A small image captioner, trained from scratch.
Model: 32-pixel images, encoder arch resmlp, encoder norm layernorm, encoder width 192, decoder norm rmsnorm, decoder activation gelu.
Training: soap at rate 0.0027, 10200 steps.
Data: trained on dead-leaves pictures: piles of overlapping shapes, 145000 training examples, 4.5 epochs.
Rows from block 3 of the image encoder, named by matrix and row number. Rows with one number belong to one neuron. Each number is 500 + 40 x the weight over its row's rms, rounded and kept within 0 to 999. All counts start at 0. Numbers have three digits each. After the name is the row's rms in percent of the matrix's.
# fc1: MLP up (encoder.blocks.3.mlp.fc1.weight, 1152x192), inputs 0-63
# fc2: MLP down (encoder.blocks.3.mlp.fc2.weight, 192x1152, transposed), outputs 0-63
fc1.601 104:495538513558484501445469439512480549517497505596461506483527514534545491545494473533532534529525505465533405573470469540540591521482434508500464482505462487467486475503516509462422576598495502
fc2.601 103:442420453509528481526529544557499435474511556473507500469468525520451464482499489417475490518417532545467501538506543431499503578509528506542449576490501535477470446466553512470517499510487475
fc1.602 091:515517497524541439390502454470465523509525489533470518507518563480458456515575448486485470465486501450504417470530454525505541543495530507483458526549529493510416515515508447496527442555492525
fc2.602 109:510514537532644523438456556537499494503466565532466467526541493445463464607540491470456431574448472531499510483512485522505502515458514482551507486529449469524519535517451511528525550487506502
fc1.603 083:501478491551520508553536472479439439474563532513528521545447585454414505523508471508479517562468549501487522479441552543551522456453474526529540438488527575532575438475512482507434515452560469
fc2.603 085:438459519485531516357472573509490522521457464555499527527480549485475494500525491450506423499451473475459482517458528517483473485486603531530432483501457438461394523510455511534501593508498541
fc1.604 097:569542499495544467455452483414489519563506505561553518567515487516537546478517533471495525564513454545497525560488512480558451514511506489584442468558476481490491521469470558504488536456486460
fc2.604 086:513473497487545519478502526499448521586450461481484533493558472616548461545506509447430412476469526500533452491418512581450448459537499544534537468392455490515461492490547451468497472503502497
fc1.605 105:522500502505460471478455494452535438530562534493556525518493497527464567512507406522521561562521476553521465493531478467485464478490435526571459446500453512433516489510492464458473585495495438
fc2.605 082:470506470550540501495591556542504502475438502561462524430520515530509488522489533474450478525435560440539477511505529506499490482476473492533443549487454443479477475528510458487467526514428544
fc1.606 100:451454431497476438490449440539516530482530532483499551546560514460455527502534471507458515532580449562505500555501571471501507397500550463526431530515540617474491489453544481483472488513468425
fc2.606 102:462488525495539535383525563490517555525523458523561601489495496501480538466505512480407494498456502492472470479447476532502475404542517587593441487403487489441464478568540542500523526541527571
fc1.607 104:496414483464472500527514490559576477491458566477506531569518471485454522519505475488419495491490493534464423548516550483526519447534477464442462569488507544487433500450508497510450509540465505
fc2.607 103:442451544493549533402526572541510554536507456524547584508475466483504554463513477440416457522453522502475490476471442515497500441490521553595423493434479473423528472551566543501525474464494545
fc1.608 096:543447503497467496395431495421472461515548559373456546468517552552483457509510442537513522540561463531485515564540463536524479456483513502512484471493509548506505444409522490463440513439491494
fc2.608 089:435428497523568517486569600519520567529467430617476533475493578484512482493458532465420464496475510528484477529416499527461488477478519516525449485485426470457456514503551501492538531567519510
fc1.609 099:468479530577514444463547467475406513504546567507524508507519566474455468486530463432498481503449579491499465448516420543471556526461506520512479483504468495528437478502430495513504450561485543
fc2.609 108:530499453533643511395482573512494481509431519549447482497571499497465477563532487476469404531472449497487513496511520514510524536463516509558504446531415475515502526509446477552482563470462499
fc1.610 097:649485491609461492457468488461474560532483475526494555505518541449468528446555508446498514505477533544522514541470442524509545535470467480583495484506505488469488507481427542532530601473569409
fc2.610 105:496484492439555543414532530469428523464461512564491492497509517509557487534490532466412498478472511529461468511482620503434531507512554550547509495449502425511417493528503499487468483549510493
fc1.611 101:518581454502478431520475502478476459566487485530471483494578484493437451604499441515481598494480505478449492479484498463523418556563541516509566544482503538456472419535452512459473523559473488
fc2.611 106:451532475516507543481522591502550505515522533510456525471546508517503464459502436462445509528502447536511463500492491495513466414506547522516439495536522499511522490505590517451486427484529516
fc1.612 097:510493562560548456405456513496404553522527536530520505479515585531517483469532492481483560458533466589523461478455492530550526489413483523497469493617451508505500501523484568509496487504511523
fc2.612 096:482527503512596521419485599523427473480453582504457491472475527476513476539495473468484430511499520484491460471472497559477552549562612512606525503445447509526426458472547456560510514584461468
fc1.613 104:498536515523439499527507537518493446437560567393475512560580530509498526514481507515452513552587534492526413555521442528555546504542464466524488498468481628443428442414525475521514490499476486
fc2.613 099:451442457533528512423531546561512535568463454572501574523517509450513538489468478444446508466446535509466477481451513556454457430479579550528426533472475472446553506542589468419501457540505533
fc1.614 101:473541499487467501475574565435501572456509529525508527454475504480507501558550496529435499493545487505453470509566437500498491453564556461467519508489501516515460555558561426500473459431447515
fc2.614 101:481566503512573496436463552514489467527505575503508513560490517424553508574488500515497506532440482508501504489560554529535559526552514451555459491545424453464460488535492507508447530400464522
fc1.615 087:565446476509542560507505528466535459535462454576435518560512551451485409444563526433470491500486508544488488546414530564514538400495511572530493456477434491467477455419493483467414570405524471
fc2.615 089:419489531459514515453488544490455510495469475515490539546491529517548520503498501479433466500488530530462472481512477473445514506527525478607499505421498454467488511560478491527510492472534490
fc1.616 100:546498498565443504519516538506510444521499566495532539487475520523519566534525495501484538508487521524493487548473546547553557474475443525501545512442508563514454510449474500484460504497519551
fc2.616 099:414474522482544548414525564525530575520505440565500545498495538476449549450506532437455468528455507520500502478461432498499483473457507505547437466452462486447505485557549505509528559508489544
fc1.617 090:513514478532542507455521521475513509494471564524496506528524524467569533482592444463558533524507462532533455508524459460500548499513490494462502580570534478473453497512533467553553417535525525
fc2.617 095:500486515537627559422496528528482503515488513492500414480520494393457445581537549412513394555496532513515499521489516500499504490459499496492483481511445471533544518544462486526516538469479518
fc1.618 097:496481528484419524521504492472479466516469463577501503500459460479531535477499461466480520558478560583494517564568479543532458430488525510583464468526512527446557467490540492488418568474506489
fc2.618 076:452576473522580506449483571512496532499434551546500491553494530455503504527506486494391475478537482504471492470454487438459477546469473505606447478422510511481412567547495543563471549466446528
fc1.619 107:538489491552460538505512463547479449557512461520460503507503577502512474453473532456521459492542594525473485490451438482523558486430490523533405502561546545494488470506488492531500513540490479
fc2.619 107:485405516533516516537486548576528516488501594446490512489548529520459490472512439413437534525454472477503529511510552479472491440535523494515469545499495447449482516486528517479541515527512461
fc1.620 101:539439472540542538424467506475470530497458485532524497483563532553469496449516523482450526502475544543519481471449448500530516531506500504559479494525476505519406505446494566503550528451545455
fc2.620 107:515521464517608496494465538515502553521490504532438500480544510479465486557521499513435498541454490450521461452430594529455514523492561504581544544399511420490430487542452535461462548559479458